A small sound classifier, trained from scratch: activation elu, 131.1 epochs.
Rows from block 3 of a small sound classifier, named by matrix and row number. Rows with one number belong to one channel. Each number is 128 + 24 x the weight over its row's rms, rounded and kept within 0 to 255. All counts start at 0.
After each channel's rows are labels from the 100 clips, of 14976, where the channel reaches its highest value: "top examples" is what is common among them. Only what is clearly more common there than usual is listed. The data: simulated sounds of rotating machines with and without faults. In brackets: how many of the 100.
# convs0: first width-9 conv (model.blocks.3.convs.0.weight, 192x192x9, each kernel summed), inputs 0-95
# convs1: second width-9 conv (model.blocks.3.convs.1.weight, 192x192x9, transposed, each kernel summed), outputs 0-95

convs0.152 [104  77 133 152 150 121 109 101 161 115 125 148 100 162 119 100 124  90  83 127 125 127 118  88 124 158 133 166  99 152 155 140 122 144 184 143 110 104 108 121 115  69 123 121 148 140 103 141 109 105 121 143 117 143 123 125 154 154 123 143 145  90 145 124  96  88 131  95 101 120 142 158 140 112 148 128 178 143 149  92  97  83 122 106 150 111 128 160 106  99  96 103 135 120  83  99]
convs1.152 [116 108 142 102 122  95 128 104 128 130 138 126 113 111 120 130 145 165 130 109 153 123 154  80 103 111 119 134 121 142 148  89 139 114 155 126 130 143 142 148 160 124 155 127 138 137 117 124 141  81  94  98 126 128 140 145 126 132 140 162  97 173 137 124 142  64 164 121 118 149 123 112 154 148  87 114 117 131 141 166 113 149 151 101 143 108 144  97 130 145  95  99 148 123 148 111]
top examples: conveyor (46)

convs0.28 [163  96 160 146 122 140 117 107 167 120 136 138 136 133 128 141 101 109 116  96 109 120 117 137 120 133 107 135  82 146  82 136 100 161 111 117 104 107 128 102 131 144 120 143 102 158 109 109 143 107 108 129  80 124  39  92 149 150 185  83 135 133 117 151 128 161 126 121 123 115 113 100 141 130 126 134 139 116  90  98 136 148  97 135 103 152 121 165 118 115 161 175 121  93 102 112]
convs1.28 [128 110 106  91 141 117 186 135 133 153 127 125 111 102 132 120 152 115 121  95 189 127 152  80 143  40 116 123 140 101  95 143 122 138 116  79 151 101 166 124 128 112 120 116 150 137 122 111 162 129 128 104 115 110 143 123 123 134 145 127 127 171 126  78 191 147 151 119  81 128 136 103 146 125  94 141 131 161  84 147  92  91 147 136 155 109 160 108 118 136 137 116 115 127 124 155]
top examples: reverberation (76); text has "room" (76); text has "reverberant" (76); conveyor (73)

convs0.179 [ 25 158 150 129 134 105 128  69 137 123 130 139 135 148 129 154 118 154 127 149 134 111 143 124 140 145 128 135 127 158 166 126 119 111 114 133 130 126 133 111 165 127 138 152 126 117 111  72 132 142 151 126 115 117 139 141 143  83 140 147 140 100 140 125 109 108 125 107 118 165 133 117 143  90 158 140 106 130 140 162 125  83 120 132 180  70 121 147 129 112 116 137 130 110 127  74]
convs1.179 [103 120 101 152 118 141 137 107 128 118 128 140  99 111 133 123 122 172 120 138 125 123 129 152 160 132 110 117 107 110 115 128 102 139 103 124  93 118 123 118 109 138 103 118  99 119 132 138 115 135 140 120 113 123 115 115 127 122 113 127  98 132 134 161 105 116 154 122 129 114 128 137 110 133 170 141 117  87 123 114 107 121 154 132 108 191 142 116 130 119 102 132 134 132 125 136]
top examples: fan (36)

convs0.169 [135  97 146 127 152 156 122 137 166 114 121 124 118 171 149  84 130 165  90 113 103 166  82 148 130 119 119  95 164 113 149 132 115 147 108 105 163 119 121 149 167 136  97 123 150 116 128 147 136 143 136 145 138 149 133  93 103 119 155 106 123 152 137 113  96 129 121 150  82 114 132 120 153 106 141 120 174 128 110 125  41 125  94 155 151 147 150 148 120  90 143 172 136 121 102 162]
convs1.169 [108 143 170 106  79  87 133  87 111 127 155 145 100 107  90 124 136 110 100 159 139 121 122 116 176 160 127 140 102  95 109 101 120 116 111 139 135 113 124 127 168 155  86 131 130 114 134 141 113 132 121 131 133 145 149 132 126 125  96 135 126 174 147 117 132  85 113  85  98 139 100 142 157 122 101 119 119 141  92 121 128 153 100 115 123 117 103  94 126 111  99 135 138 139 130 171]
top examples: piston engine (50); conveyor (49)

convs0.4 [ 96 155 159 109 164 121 123 130 140 101 143 156 145 148 118 108 114 143 125 151 135 105 123 150 157 136 129 100 163 128 140 137 145 119 128 144 150 140 112  76 164 144 138 146 112 101 129  69  99 158 177 117  96 137 137 139 137 115 166 153 136  96 123 149 136 117 133 101  97 147 146 102 146  89 163 175  90 125 132 156 137 128 143 144 151 140 138 151 123 143 112 129 123 118 140  91]
convs1.4 [ 69 141 116 129 107 135 135 118 136  81 106 120 110 117 139 144 138 166 111 118 129 128  92 148 180 131 127 136 139 138 117 126 107 128 111 130 104 121 132 142  90 158  79 128  74 121 131 107 114 146 140 166 143 118 124 116 127 130 126 160 104 139 109 161 125 119 144 117 156 133 124 141 145 123 152 126 122 115 105 136 135 124 155 140 103 217 117 115 127 127 150 118 156 142 126 159]
top examples: conveyor (35)

convs0.68 [119 120 107 114 125 127 155  81 173  52 123 139 174 102 156 154 140 144 136 147  97 129 139 166 113  86  90 146 107 157 147 125 140 112 128 114 145  65 140 126 115 157 110 120 138  84 154 126 102 115 125 147 103 153 139 148 192 117 137 148 112  95 123 113 131 154 134 122 140 100 129 144 123 146 136 119 103 117 111 129 125 123 145 123  95 157  97 170 114 141 189 135 157  89 117 132]
convs1.68 [131 122 138 171 133 156  96 166 116 153 155 135 131 181 136 138 121 144 129 154 102 124 132 136 120 173 122 103  92 148 161 102 117 142 118 136 164 136 126  83 131  83 127 101 210 136 105 110 124 123 126 129  74 119 112 120 119 107 113  90 152  75 115 133 119 156 130 132 169 153 131 150 130 118 133 138 113 107 126 123 121 126 113 120  94  88 108 104 141  80 126 155  80 118 126  82]
top examples: reverberation (61); text has "room" (61); text has "reverberant" (61); conveyor (51)

convs0.72 [118  74 119 134 139 159 111 123 127 166 139 136 148 127 134 133 123 113 159 147 157 110 161 117  60 109 121 123 101 160 108 167  93 132  98 125 145 137 149 148 131  90 124 157 143 104 148 150 128 145 119  75 108 170 154 116  86  93 138 139 118 118 148 127 117 110 100 124 104 153 101 127 128 126 120 123 131 112 156 149 168 137 140 174 150 146 139 120 140 121 112 131 130 129 116  80]
convs1.72 [146  99 148 146 138 125  91 110 120 140 167 105 139 129  72 107 130 133 149  88  77 139 138 176 108 136  89 180 136 101 200  98 100 122 135 142  89 116 115 134 117 117 163 136 132 151 123 157 119 136 179  95 117 141 124  78 143 133  73 123 135 151 164 147  98 107 130 123 130 112 145 146 119 112 151 124 130 110 109 102 153 137 147  79 129  98 106 134 125  81  96 134 117  87 107 117]
top examples: piston engine (42)

convs0.175 [130 157 132 125 100 187  93 161 107 120  93 122 103 113 121 141 119 156 136 163 195  88 123 138 122 141  87 104 129 142 110 131 105 108 126 105 141 141 101 135 117 111 108 120 132 117 178 103 108 122 135 137 138 148 140 139 140 128 113 122  98 155  60 134 191 114 148 115 137 109 155 107 129 116 118 129 111 116  88 163 169 121 126 107 112 155 135 170 143 101 118  92  69 148 156 133]
convs1.175 [131 142 134 136 137 126 174 145 147  60 120 119 165 110 135 135  89 140  97 148 152 126 113 136 141 140 117 130 112 128 139 128 114 151 132 129 123 133  91 102 104 122  95 114 130 125 140  88 137  81 123  98  89 104 120 128 126 112 124 113 120  98 138 135 110 166 108 163 121 136 131  87 100 140 177 113 150 132 112  80  96 137  90 148 118 152 115 134 163 161 129 138 120 172 109 124]
top examples: speed: slow (61); piston engine (35)

convs0.30 [ 82 172 125 117 110 131 123 105 143 100  94  70 147 115  96 126 109 131 133 139 130 131  84 116 144 109  92 149 115 151 142 116 112 121 158 130 117 128 100 137 175 176  70 127 119 129 132 132 151 140 118 121  90 122 148  59 167 126  98 138 128  91 147 152 114 127 172 106 109 116 143 149 139  74 118 156 128 113 131 147 137 102 142 124 128 107 127 143 130 130 139 102 138 123 141 133]
convs1.30 [144 136 148 111  91  45 143 134 139 119  97 163 133 124 145 134 145 118 116 126 160 128  76 154 123 135 135  27 117 164 132 131 136 114 179 110 147  96 136 137 132  78  69 126 159 154 149  48 114 115 124 133 117 120 121 160 125 133 133 123 104 126 117 166 102 127 129 163 162 135 116 104  99 128 161 173 130  96 123 124 121 101 117 110 112 144 166  73 113 108 145 167 121 195 119 115]
top examples: fan (54); electric motor (38)

convs0.131 [104  89 120 154 115 169  83 117 119 113 135 139 130 154 145 114 139 133 114 131 127 111 102 116 132 142 117 157  90 117 119 134 184 146 147 123 131  97 152 124 104 149  85 133 169 109 140 137 105 161 110 143 150 163 107 159 109  93 141 122 172 120 165 101 171 124 126 144  97  89 106 140 112 133  93 136 133 157 117 125 102 153 105 143 107 147 133 155 104 133 148 118  98 144 132 127]
convs1.131 [132 125 187 137 155 117 114 150 135 172 113 126 126 145  88 144 152 174 109 145 120 134 117 136 101 128 123 153 155 141 149 143 146 124 134 145 143 119 115 125 170  87 153 122 172 105 109 154 152 155 142 125 120 137 145 116 133 151  86 121 129 141 131 144 133  94 147 125  77 162 105 179 141 147 104 146 123 125 142 131 107 171 136  94 119  91  85 112 144 106 116  75 134 101 138 105]
top examples: speed: slow (60); conveyor (59); rattle (36); machine: fan (30)

convs0.67 [110 139 158  59 135 120 106 116 149 122 132 150 159 119 144 136 112 100 155 112 141 108 130 163 120 117 157  91 143 145  86 139 149 118 161 104 100 117 144  69  95 120 105 153 126 113  79 116 146 148 155 180 100 178 102 115 135 129 148 171 138 137 129 116 138 118 143 146  82  99 136 125 110 121 143 117 144 147 180 127  91 128  92 109 129 110 111 169 117 145  82 151 130 143 148 165]
convs1.67 [ 85 167 142 158 130 157  78 151 154 134 114 101 117 177 159 113 102 133 118 123  86 122 140 141 133 121 123 124  96 138 175 113 127 159 166 122 132 104 130 142 123 123 136 131 101  93  80 157 132 157 117 159 161 133 132 115 141 138 142 119 139  99  86 147 146 136 127  95 157 101 100 136  86  95 165 114  89 168 153 144 134 132 119 135 117 121 115 137 113  97 126 111 143 145 160  86]
top examples: conveyor (43); grinding (39); rattle (34)

convs0.80 [138  98 144 120 108  89 100  94 107 155 132 136 111 159 154 113 144 154 104 167 117 108 167 134 131 111 128 101 180  88 159 135 121 166 172 133  47 159 139 126 126 114 115  93 125 135 139 117  93 131 150 145 105 124 119 112  92 108  79 114 114 114 106 125 149 155 151 125 144 128  93 124 121 131 155  98 135 127 155 133 109 117 169 107 109 101  61  85  85 148 144 107  99 132 112 140]
convs1.80 [137 131 147 151 124 160 122 143  83  94 134 100 118 163 106 104 103 152 108 107 150 112 159 119 139 131  94 135 117 147 131 172 127  83 134 155 114  94 139 168 128 123 161 118  90 121 135 138 106 151 119 145 145 130 157  93 124 142  98 148 181 101 136 156 109 171 142  98  90  80 126  94 113 110 137 132 102  99  90 135 121  86 121 170 137 149 116 158 110 135 109 130 108 123 112 129]
top examples: speed: slow (65); piston engine (40)

convs0.89 [111 157 163 130 151 133 122 107 158 123 106 157  89 148 101 122 123 137 107 123 150 155 114 126 181 145 136 115 151 103 109 131 115 138 143 145 122  97  91 120 120  50  80 144 149 148 104 166 141  87 175 167 103 152  99 138 139 145 145 122 144 101 115 135 154 152 123  93  81 139 114 103 108 163 131 130 149 131 133 120  94 134 120 132 181 134 111 135  87  97 110 141  76 140 142 135]
convs1.89 [104 153 137 118 146  78 103 121 152 120 121 106 127 141 112 135 145 170 105 144 134 128 134  83 170  87 158 157 133 125 137 137 125 110 129 158 121 128 163 159 130 131 167 113 112  80 107 114 123 138 120 134 139 170 144 183 127 129 131 164 115 148 110  97 143  96 139 105 113 130 101 119 130 144  85  93 171 179 161 134 166 169 105 124 123  77  96 106 111 157 148 129 145 150 122 113]
top examples: conveyor (46); piston engine (34)

convs0.132 [136 118 124 154 130 163 140 106 103 151 126 122 115 122  96 108 102  92 166 136 126  98 101 104 135 173 135  99 116 164 111 101 149 164 119  75 161 121 130 112  90 120 119  87  97 124 127 132 143 109 113 116 139 151 127 114  86 116 130 156 144 171 135 127 134 130 118  81  92 127 146 134 144 142 131 123  85 149 109  89 149 147 166 127  77 124 142 123 137 180 106 118 136 143 148 148]
convs1.132 [135 127 203  99 110  96 145 135 154 136 149 113 151 133  97 120 120  91  87 117 127 123 102 118 193  92 126 100 130 120 110 130 129  96 141 110 146 145 143 106 176 153 132 174 143 122 152  79 119 146 112 159 174 128 180 158 115 118 105 130 170 151 109 112 180 121  89 131 108 128 104 100 125 127 122 146 108 116  88 145  92 109 141 155 158 145 112 145 119 105 125 113 167 122 120 156]
top examples: conveyor (50)

convs0.44 [ 89  69 144 127 118  84 154  85 102 122 118 111 137 124 134 135 116 124 176 148 151 106 128 123   0 110 117 151 112 153  78 128 116 132 102 120 135 116 127  98 140 133 110 165 144 131 141 172 133 112 114 102  87 139 117 129 100 105 139 119 126 105 136 113 115 100 106 119 135 135 123 140 134  79 115 141 114 137 172 141 109  96 134 132 144  91 132 138 141  83 123 112  97 111 143 139]
convs1.44 [131 104 146 154 173 108 131 149 158 141 158 138 108 133 136 116 122 143  94 114 134 133 171 143  72 153  77 131 122 141 168 102 126 153 160 125 120 131 122 117  94 115 151 137 147 169 148 102 134 105 127  91  79 114 114 118 123 122 107  72 122 129 130 163  99 127 106 173 165 149 113 126 117 139 153 145 104 117  97 132 126 122 140  78 122 129 120 108 147  71 118 104 117 134 127  89]
top examples: piston engine (33)